A small image classifier, trained from scratch.
Training: muon at rate 0.003, 8800 steps, batches of 256, held-out accuracy 100%.
Rows from block 2 of a small image classifier, named by matrix and row number. Rows with one number within an expert belong to one neuron, the router's apart. Each number is 128 + 32 x the weight over its row's rms, rounded and kept within 0 to 255. All counts start at 0.
After each expert's rows are labels from the 100 images, of 14848, where the router gives the expert most weight on average: "strongest on" is what is common among them. Only what is clearly more common there than usual is listed. The data: fractals drawn by 1,000 iterated function systems, in grey.
# router: router (model.blocks.2.mlp.router.weight, 16x128, trained with AdamW), inputs 0-127
# up: expert up (model.blocks.2.mlp.up, 16x32x128), inputs 0-127
# down: expert down (model.blocks.2.mlp.down, 16x128x32, transposed), outputs 0-127

# expert 14
router.14 [108  97  77  70 159 113 108 140 197 138 120 111  90 190 195 127  94 105 153 170 176 122 166 133 134 142 166 101  71 161 146  99 138 159 113 102 169 152 152 130 117 114 165 169  49 104  85  88 147 119 136 109  80  97 146 112 147 151 132 101 128 107 180 138 148 110 137  72 106 149 119 117 126 115 180  73 160 109 130 166 115 115  97 120 153 129  93 170 180 119 152 105 144 139  90 137 122 176 126 145 111 175 125 110  58  70 125 134 169  65 171 132 101 149 124 153 101 140 104  67 156 118  98 160 147 144 177 196]
up.12 [112 125 114 124 162 127 154 120  93 108 126 167 145 106  65 114 140  79 173 165  91 112 148 121 129 171 124 120 179 120 157 147  94  68 122 158 164 138 131  42 154 141 113  91 127 139 186 145 160  95 130 121 148 104 133 212 150 153 103  93 119 103  77 134 145 129 153 140 115  90 198 158 176 128 118 147 211 107 128 132  72 114  81 105 104 127 151 132 105 123  74 128 144  68 174 144 105 156 156 150  63 187  97 118 184 156 123  89 122 175 176  96  66 150  83 139 110 152 107 151 102 152 123 106 148 158 124 111]
down.12 [128 116  83 148 123 133  90 130 138 136 144 159 156 101 125  93 167 169 124 168 101 157 138 108 174  84 125  93 114 134 141 161 151 142 178 123 169 149 122 122 153 137  90 152 136 124  51  60 140 133 146 108 149 155 109  34  94 152 146 121 125 164 149 123 111 204  62  93  88 125 115 163  85 130 146 135 147 142 113 145  94 125 123 132 147 137 127 119  56 110 123 148 141 173 119 131  54 198 114 121 148  62 138 172 143 114 168 139 125 126  96 104 147 171 135  95 118 180 107 152  95 108 114 154 175 158 162  18]
up.13 [127  69 173  65 137  65 136 141 158 130 125 139  38 150 149  93  79 166 191 168 134 149 148 117 189  94 149 151 145 134 165 128  95 132 117 149 154 125  77  73 159 194 134 102 103 144 181 108 108 134 103 135 185 139  88 145 101 168 124 162 115  51 124 140 104 184  82 123 199 128 105 119 104  89 100 155 122 142 136 121 151 148 158 137 212 103 123 106 112 141 128 142 141  68 156 146  53 107 119 133 104 147 128 147 143 107 139 126  67 129  82 156 100 142  97 165 126 164 112 147 134 117 117 110 109 121 149  98]
down.13 [ 91 185  57  98  97 127 131 180  94 112 193  86 196 147 166 126 122 103 123  87 167 155 187 159 103 112 149 127  98 155 108 166 145 150 149 100 110 121  94 141 114  79  85 142  97 103 175 143 154 107 169 135 102 158 113 134 122 134  87  83  89 140 111 125  87 148 122 122 108 157 141 176 114 144 110  96 180 142 165 171 130 124 143 153 146 120 163 158 165 130 210 121 111 146 124 176 161 136 154 122 117 135 119 119 123 129 104 159 101  81 163 103 113 203 151 118 155 123  96 108 186 136  34  95 103 179  63 141]
strongest on: sparse; dark on light; two maps

# expert 9
router.9 [ 81 171 185 151 180 152 133 128  95 164 108 190 108 168 164 171 124 167 167 105 114  95 121 137 123 109 184 109 146 113 199 111  49  77 119 152 153 141 129 161 126 112 118 111  98 109 173  72 113 162 140  52 131 109 148 105 177 111 158  93 126 148 135 150 103 193 199 155 180  90 154 108  96 118 146  91 164 157 134 154 104  94 123 120 129 103 113 160 174 148 159 123 113 144 136 117  57  75 153 104 147 178 106 100  71 102 128 149 127  96 118  87 161 119 154 162 109 118  96 128 157 142  86 176 122 138  95 141]
up.12 [165 219 167  84 139 119 172 134 197  99 115  96 115  91 132 111 137  92 142 157 106 169 119 160 153 105 136  75  93 157 113 152  97 125 138 164 153 117 165 107 151 136 130 103 138 100  91 124 126 162 146 176 157 163 124  93 115 127 136 163 101 143  60 112  62 116  77 168 156 147 107 136 101  78 146 120  82 132 122 112 105 104 123 133 198 152 139 106 145 160  72 153 111  98 144 132  95 128  69  77  94  90  76 134 165 134 113 134  90  86 160 150 167 104 100  84 176 130 201 181 182 110 155 111 155 126 149  82]
down.12 [167 121  77  75 105 124  94 144 129 129 131 112  63 148 158 162  58  85 175 127 102 100  93 194 126 160 157  76 152 135  96  90 153 106 199 193 116 150 126 172 111 102 132 139  88 145 152 127 178 138 122 128 121  98 149  80 103 112 124 126 138  78 167 127 111 120 119 178 135 109 187 110 111 105  99 117 107 127 129 192 113 114 191 120  44  68 125 191 111 147 147  91 134 163 155 169 136  75 121  67  94 121 108 103 154 140 125 108 115 129 176 143 125 200 162 126 120 159 151 111 150 150 158 167 138 137 107 120]
up.13 [136 104 105  99 142 168 104 124 149 155 205 131 108 155  95 160 113 159  84 181 185 160  73 141 111 186 127  79 127  92 119  87  76  75  99 122 166 137 122 162  68 143 164 132 121 120  89 125 179 136 153  99 133 114 104 143 179 109 107 117 104 122 183 133 104 169 133 143 118  90 108 132 150 158 106 173 178  89 179 127 146  97 150 140 155  95 145 176 149  65 139 104 135  94 110 145 106 103 109 110 125 108 108  86  78 108 123 177  88  56 162 138 140 143 116 124 125  54 129 135 142 139 107 187 130 158 215 106]
down.13 [127 127 153 128 131  66 111 129 132 106 132 133 121 125 163 102 163 159 114 134 154 154 129  86 107  42 211 162 137 186 126 146  93 115 171  80 131 146  96 105 141 128 126 107 134 184 127  76  83 116  74 166 170  95 146 137 114 159 167 124 188 129 125 100 159 121  79 112 192 180 108 136 138 191 148 127 160 145 127  76 154 107 133 107 130 143 123 131 105 108 123 125 148 161 119 108  51 124 141 161 162  91 216 143 110 102  95  53  98 157 161  93 109 125 148 139 132 180 101  71  88 148 145 122  99 161  79 117]
strongest on: dark on light; two maps; sparse

# expert 5
router.5 [146 124 154 136 144 134 110 141 137 130 179 141  79 112 135 162 170 106 141 165  85 101  95  96 139 148 161  82 145  80 191 132  72  85  89 148 125 103 161 163  87 144 141 139  96 139 129 109 147 156 136 136 149  67 138  98 151 143 120  91 126 137 155 112 158  87 136 116 181  92 172 118  65 122 217 123 144 146 113 170  95 118 143  93 125 116 170 166 134 117 120 149 139 139 174 117 104 172 178 110 158 110  79 183 122 115 172 169  92  73 163 116 154 124 117 167 132 136 150 198  70 161 109 189 174  75  87  68]
up.0 [228 170 185  61 127  97 107 148  96 104  98  69 104 107 106 127 154 119 192 116 112 190  93 140 132  98 147 104  63 120 157 177 125 161 159 224 162 151 133 144 152 127 165  77 107 151 114 127 139 132 135 145 147 119 127  73 106 119 104 154 129 161  93 153  65 166 153 148 171 120  95 134 124  74 123 113  99 149 110 182 101 104 135 146 145 145 115 118 182 135 102 127  92 109 178 118 101  63  85 105 139 113  99 114 171 142 112 113  98 105 154 133 127 132 134 108  89 126 183 166 152  85 132 152 146 112 178  89]
down.0 [108 214 158 175  89 153 132  99  95  99 162  91 153 146  96 118  89 137 157  78 145 114 112 161 109 123 193  93 128 141  80 117  96 122 232 174 117 168 118 129 114 101 127 162 134 127 156 123 107 144 138 118 129  97 117 129 130 162 114 130 137 116 124 128 149 143  80 151 115 157 186 136 127 155  92 148 112 202 102 157 127 124 191 156  89 118 156 201  93 124  59 105 173 183 131  85 144 110  98  94 170  83  99 132  77  82  94 105  86  81 143 135  66 109 131 133 146 142 167 101 120 158 153 149 125 117 142 173]
up.1 [127 168 118 110 182  90 170 133 195  80 147 116  97  80 112  81 115  73 141 139 113 150 124 131 149 136 128  86  93  89 115 120 203 114 141 169 134 143 167  76 160 156  83 120 100 126 127 147 184 105 146 183 176 161  81 106 134 158 121  91 135 154 110 160 111  65 111  83 145 185 186 153 132 115 148 149 139 130 146 137 113  93 112  85 133 153 197 149 169 106  93 151 162  84 115 126 151 132  56 101 150  96  90 106 156  96 173 183 154 124 178 130 147 159 117 112 132 151 148 157  79  82  98 132 127 100 103  74]
down.1 [ 88 135  90 145 118 153 160 118 108 134 152 105 150  85  88 125 100 126 114 143 105  94 105 234 122 165 141 189 137 149 142 172 150  85 141 127 112 157 141 133  46 139 133 147 168 153 147 130 173  88 112 117  96 136 119 121  99  70 136 125  88 113 141 138 129  81 154 163 110 103 198 137 187 111  32 148 140 164 118 115 104 132 109 123  98  91 109 143  79 107 170 167 208 135 151 122 158 129  91 137  57 139  96 136  96  95 161  97 119 190 139 130  84 117 145 177 133  93 124 196  98 117 150 125 122  94 133 123]
strongest on: dark on light; dense

# expert 7
router.7 [128  96 105  90 119 119  63  90 157  94 159  59  88 120 140 131 133 141 158 141 158 145 135 137 105 151 141 123 135 111 100  94 131 174 149 102 144 113 102  93 134 176 127 165  65 146 122 122  33 143  87 142 136 114  94 136  77 122 103 120 128  51 108 143 104  81  95  96  92 141 113 143 156 170 167 164 132 136 187 123 165 156 194 180 182 142 137 135 145 130 146 122 141 169 156 185 154 157 146 147 118  84  94 114 137 112  92 118 110 106 145 167  30 129  62 134 126 123 177  64 125 118 121 114  78 137 157 164]
up.0 [ 88 157  68  88 140  88 109 130 170 138 186 107  99  94 137 114 140 144  89 123 119 127 101 142 122 142 118  96 166 127  96 113 177 212 149 160 159 123 149 124 191  80  41 153  91 168 150 130 110 112 158 187 176 159  76 123  85 114 120 123  97 143  92  91 102 151  99 143 173 154 119 111  93 117 119  47 113 157  99 133 111 105 172 110 136 151 192 154 154 130 123 156 113 125 108 136 173 139  58 116 164 131 170 146 198  93 133 151  95 157 100 174  83 119 173 124  94 162 148 132 111 142 111 113 145  79 114 106]
down.0 [156  77 107 174 151 147 128 140 144 144 157 111 142 128 131 116 142 114 118  77 171 131 109  84 118 191 144 120 103 137 146  80  67  59  43  76  99 129 157 145 106 139 150  91 141 183 100 145 160 155 133 154 170  74 123 178 180 120 147 110 115 123 162 131 137 132 133 115  82 150  89 147 175 185 152 142  92 117 146 110 106 118 113  94  92  62 144 114 143 105  83  97 139  89 170 135  97 117 167 163 169 145 109 122 125 138  66 180 188 142 186  88 156 115 100 113 201 103 163 145 151 110 135 107 114 168 156 178]
up.1 [ 86 103 173 153 156 134 161  92 152  59  84 119 107 138 149 106 130 142 189 169 108 111 146 165 120  73 216  99  91 115 160  48 136  94 124 175 142 135 133 157 101  85 141  98  71 103 135 115  84 151 123 114 153 175 121 129  82  90 117 121  43 118 124 132 199 106 136 152 151  80 152 132 121  96 111 134 133 137 149 102 144 123 113 150 164 189 124 163 188 133 136 106  78 100 130 124 191 163 134  99  89 168 123 156 133 146 161  94 130 104 140 131 144 132  65  96 147 145 182 137 136 138  85 164 107 177 127 100]
down.1 [140  44 110 157 167  61 127 118 141 151 151 145  96 158 132 118  98 141 139 182 138  67 167 133 129 106 128 139 127  74 114 148 157 172 184 119 174 159 138 127 111 122 128 117 121 117 185 110 116 146 145 157 127  79 165 184 145 138  58 143 188  99 133  73 180 105 107  75  67 143 210 133 114 134 107 147  95 193 131 138  71 138  73 138 119 108 135  69  82 117 121 140 113 112 106  99 121 113 145 145  27 141 122 113 120 104 103 169 155  97 160 140 127 104 117 127 151 104 113 117 131 134  78 131 146  71 141 108]
strongest on: sparse

# expert 3
router.3 [ 86 159 172 182 101 146 103 142  54  90 155 161 191 116 131 150 126 184 135 189  75 150 118  99 121 151 141 161 149 130 175 147  83 103 108 152 114 130 141 165 120  96 197  87 160 137  80 141 156 161 115  77 115  63 117 182 141  81 148 103 128 141 170 158 100 105 116 175 129  98 118 167 183 107 107 147 142 113 126 164 118 158  95 130 105 123  86 148 100 114 121 103 188 124 195  90  89  95  89 140 116 121 160 174 119 148 116  86 119 159 135 154 160  69 124 122 116  58 123 175 127 136 134 130 155 191 116 101]
up.0 [ 73 195 126 166 141 130 162 178 149 136  93 176  78 142 130 107  77 154 129 132  89 123 151 105 113  58 136 136 156 102 140 119  75 104  90 109 188 139 150  98 140  58  62 115 133  83 150 111  86  99 159 134 150 139 110 129 176  94 144  95 120 151 112 105 157 155 165 194 140 110 136 117 105  45 143  71 139 137  88 164  94 108 143  96 175 153 114 144 121 141 144 192 123 151 134 135  55 108 138 148 186 140 135 149 130 115 110 157 157 125 132 171 151 169 177 137 109 168  96  97 135 156  74 130 134 175 109  75]
down.0 [ 96 146 117 104 165 166 117 123 126 101 110 142 154 119 110 105 107 137 174  75 172 141  97 112  62 134  77 162 117 122 142 111 101  60 113 186  79 120 121 139 117  94 179 146  81 149 111 148 198 147 190 132 117 135 114 141 137 105 132 140  96  81  67 165 107 139 102 146 120 113 112 167 133 143 120 121 195  64 127 175 187 120 149 110 160  84 137  92  70 106 145 116 135 159 119 149 154 112 184 192 130 131  75 133  73 150 137 131 174 152  89 186  46 189 135 154 137 128 107 184 105 132 114 121 124 141 149 121]
up.1 [139 155 149 161 178 146 116 108 202 113 140 143 117 116 139  88 104  85 105 166 141 108 181 104 142 125  99 111  90 101 131  78 186 118 138 117 158  98 169 112 124  97  79 161  92  92 112 128 147 106 185 164 188 126 144 156 130 114 139  50 118 132 143 128 149 134  65  78 112 137 168 164  87  96 122 119 134 146 145 116  92  90  87  73 135 172 152 189 179 128 119 119 123 151  88 126 103 142  45 129 101 157 154 179 213 141 124  97 174  86 163 147 149 193 118  92 136 129 128 121 123  73  95 133 139 168 109 122]
down.1 [121 195 114 168 140 170 132 157 174 163 129  99 175 139 105 112 174 161 122 138 176 178 145 170 106  97 145 113 103 117 160 161 132 124 111 105 113 171 119 130 103 122 132 106 197 104 145 147 136 153  93 149  92 147 105 118 103  78 119 116  91 177 126 157 205 175 117 151 147 132 131 164 160 127  72 148 178  98 171 109 126  78 150  97 133  86 141 102 143 116 101 176 175 102 164 154 147  97 132 154  67 155  82  88  31 107  71 150  66 170 123 100  95 109 165 167  86  71 147 133 141 114 106 111 114 128 118 138]
strongest on: dark on light; dense

# expert 1
router.1 [101 126 120 119 109 127 131 100 154  90  82  88 118  97 153 100 146 134 119 148 133 141 223 121 127 136 111 137 111 104 156 131  80 190 100 120 117 137 136 121 119 162 169 120  84 154 113 135  72 175  66 137 129  84 111 145 106  28  80 112  84  75 136 122 124  99 106  41  91 140 110 134 178 148  99 166 169  92 171 130 168 179 170 165 164 123 120 131 137 116 130 118 155 160 163 126 162 131 159 143  94 138  94 102 140 166 112 118 153 152 115 123  99  93  85 115 172 170 188 145 169 110 157 114  45 136 128 178]
up.0 [158 108 186 157  92 204  87 141 166 112  78 145 145 120 128 136 154  85 153 174 106 142 200 126 152 140 141 156 149 159  97 150 154 144 145 141 113 111 118  99 100  89 170 157 121 152 123 148  93 128  64 121 141 166  68 193 122 146  93 132 104  82 127 143 109 108  67 180  98  99 107 118 160 153 164 161 144 113  51 181  85 144 101 156 130 140 133 140 109 111 104 127 174 111 102 141 169 150 116 214 106 120 141 168 116  86 139  88 102 164 116 117  94 117  78  94 132 137 136 115 155 124 161  81 124 113  42 167]
down.0 [133 141 111 111 104 123 134 121 122 141 126 142 174 124 150  68 112 201 107  78 117 107  92 170 131 144 121  72  74 133 155 100 152 167 133 182 106 100 138 156 117 136 139 102 120 169  96 150 147 122 132 112 105 105 144  56 113 104 179 146 136 160 151 148 159 107 158  69 125 174  21  87 138 110 118 143 126 137 164  68 141 131 149 167  89 114 105  77 138 121 174  88 171 168 159 121 123  89 121 108 174 144  94  95 121 161  78 150  86 140 101 105 140 132 145 102  78 156  95 121 122  81 193 151 172  69 186  91]
up.1 [117  70 198 127 109 113 122  91  86 120  91 123 140  45  88 172 151 172 102 155 108 134 177 132 168 133 139 142 132 114 154 145 142 104 105 149 117 103 148 140 113 123 172  85 186 122 112 129 135 158 141 163 118  88  93 100 162 114 113  96 150 132 163 181 122  75 156  46 189  93  90 111 179 133 182 132  51 105 167 213 156 111 131 143 127 191 139 117 140 157  70  93 141 112 143 101 149 136 101 158 137 104 130 100 121 146 136 109  80 108 134 157 135 131 114  50 176 128 142 137 146  93 152 167  97 102 149 138]
down.1 [110 126 157 119 165 107 137 134 187 124  98 109  58 189  63 105 132 140 150 108 189 103  86 169 120  85  76  86 111 113 158 115 153 124 124 130 135 199 109 142 161 167  99 143 131 182 136 138 141  80 184  92 124  78 147 156  95  98 118 134 160 157 132  92 158 169 161 138 140 122  58 129 103 115 140  90 101 132 120 122 200  90 151 135 170 121  80 132 148 126 149 173 134 151 144 181  95 141 133 139 178  76  99  90 130 110 178 113 130  68 120 124  41 113 132 112 114 158 104  95 108 130 133 171 164 159 170  90]
strongest on: dense

# expert 12
router.12 [107 161 177 140 150 149 122 109 103 108 121 179  59  84 158 120 153 134 104 131  85 115 178 143 152 142 158 118 102 162 101 196  20 123 125 154 108 144  94 105 177 134 104 127 162 100 128 110 117 155 127 121 130 193  81 129 102  81 101 146  46 116 109 178  70 184 179 138 152 130 142 120 137 145 105 140 144 149 116 128 153 137 136 133 106 125 135 171 197 117  94 204 129 130 120 155  58  84 104 146 119 152 100 141 168 106 152  83  79 114  83 108 143 113 161 126 138 190 131 149 148  92  73 111 120 102 135 136]
up.0 [145 110 137 118 166 157  91 187 125 109 145 147 122 116 100  96 115 146 141 134 149 175 123 140 120 127  93 112 102  85 107  99 174 141 182  69 158 113 131  34 145  90 154 163 136 186  53 171 133 138 161 136 162 142 104 144 176 148 113 124 141 118 120 122 146  99  57  64  56 201  88 125 145 139 113 138 139 115 149 167  81 131 142 156 125 100 103 109  83  91 139 103 181 184  95 105 182 140 104 180 112  92 153 137 144 133  71 123 153 163 132 101 137  95 108 121 111 134 134 157 116 122 158  82  91 148 211 130]
down.0 [188 160 161 117 146 164 110  51 167 105 107 105 130 150 136 154 110 106 172 128 185 115 155  90 127 188 123 169 121 152 127 141 107  28  43 103 127 135 163 169 133 111 198 105 146 144 141 151  94 148  86 107 108 136 123 135  94 148 147 134 105 107  86 124  86  85 162 113 105 134  81 126 160 176 123 111 132  70 174  53 211 118  85 169  82  99 144 108 121 114 136 144 134 128 130 117 142 112 158  76 146 154 143 136  70 120 136 116 135 132 120  76 152 156 105 151 151 129 155 124 154  84 175 125 113 111 112 183]
up.1 [ 67 125  99 128 140  96 165 126 222 134 178 187  83 112 122 124 134 142  75 143 104 199 107 171 152 122 124 136 183 144  96 134 123 140 155 110 132 121 110  79 123 138  97 104 116 132 185  97 147 155 157  93 161 140 113 129 117 105 122 123 166 178 111 117  51 152 166 123 163 132 119 145 125  88 177 155 139 136 112  84 170 106 158 101 146 130 137 156 132 131  96 164 129 142 151 140   2 145 145 197  88 120 100 141 154  95 138 129 132 168  71 119 115  99 138 100  61 143 142 115 124 104 130 132 147 144  98  51]
down.1 [111 124 123 144 134 122 161 181 110 166 115 121 102 138 105 122 153 135 155  94 148 127  92  80  91 106 108 134 151 186 156 100 114 140  84 151 107 106 141 150 184 100 191 125 126 113 130 158 188 130 178 118  76 114  66 142 105  89 126 134 126  93  94 132 141 142 114 173 169 147 100 115 124  72 116 107  64 152  86 169  52  64  99 120 127 144 130 156 103 111  98 140 121 177 182  57 228  52 140 144 192 104 100 131 140 124 147 137  88 126 137 142  97 169 169 133 179 116 133 162 153 143 107  84 140 149 135 123]
strongest on: sparse; two maps

# expert 4
router.4 [139 146 101 119  85 136 131 145  63 154 107  92 175 128 110 149 153 107  97 163 105 146 168 109 119 150  78 103  78 144 141 175 188 167 119  83 140 128 157 141 141 122 141 117 171 103  99 166 183  76 104 123  67 120 178  99 193 175  81  63 106 144 128  87 189  76 102 107  96 134 152 142 150  71 125 146 133  76 115 132  91  82  97 149  89 139 140 175 112  93 109 128 188 125 147  93 175 179 142 152  75 119 129 128 115 140 125 115 137 171 200 102 147 139 124  77 107 100 183 142  99 166 102 129 146 116 129 103]
up.0 [153 151 111 105 148 159 139 126 157 109 198  97 116 132 126 171 152 116 114 112 108 127  69 127 137 208  81 103 118 142  92 162 190  97 143 135 167 126 162 122 127  74 158 179  88 194 147 125 134  90 155 125 103  68 126  67 102 173 144 137 176 151 183 134 106 166 148 169 155 157 120 121 175 131  91 120 120 143 103 123 113  77 105 103  74 128 139 103 100  96 111 103 163  84  82 125 131 136  95 152 113  76 112 131  97  54 164 168  87 132 179 149 118 133 108 130  68 152 142 161  94 169 116 176 131  60 126 158]
down.0 [151 134  98 116 139 120 172 117 119 156  84  95 154 106  66 167 118 121 102 154 117 160 154 170 162 192 129 183  62 103 126 130 172  59 106 163 180 194 117 145  21 151 120 106 178 159 116 135 166 114 106 119 136 197 147 138 117 103 121 151 125 175 126 122  99 134 149  98 179 155 117  75 122  99 116 123 118 130 130 133  98  96  86  78 132 142 135  87 102 103 128 118 163  60 137 178  86 117 133 135 115 145 148  53 136 146 129 138 142 198 124 135 157 106  95  81  87 131 135 190 162 109 155 126 119 126  97 128]
up.1 [145 132  75 152 139 166 114  45 180 123 180 119 106 134 126 123 120  90 155 196 157  87  96 176 134 109 187 123 124 116 144  73 143 137 135 120 113 107 136 163  78 101 187 188  87 139 116  93 142 125 183 159 131  66 127 124 126 129 124 136 134 152 173 159 132  98 125 149 127 131 148 127 140 170  99 109  87 138 134 138 137 114 190  93 116 106 154 177  73 113 126  81 162 106 147 134 131 139 113  98 185  53  85 151  87 129 111 162 116  79 169 143 109 163  61 152 166 114 136 126  84 127 150 170 210 114 125  81]
down.1 [120  79  90 125 140 174 124 124  69 146 111 151 166 124  41 118  83 143  84 140 110 115 149  88 178 159 101 134 143  96  89 153 102 142  99 152 112 114 129 134 142 132 181 130 160 130 137 153 117 152 153 156 130 141 184 139 162 109  86 157 119 117 131 126 164  90 173 140 120 104 172 162 221 128 127 164 150 108  90 127 102 129  66 153 120  98 128  50 140 149 192 107 160 121  71  76 200 119 127 157 104  86  88  85  57 119 157 108 140 137 135 164 171 129 124 144 146 102  72 156 126  93 157 109 102 123 188 128]
strongest on: dark on light; dense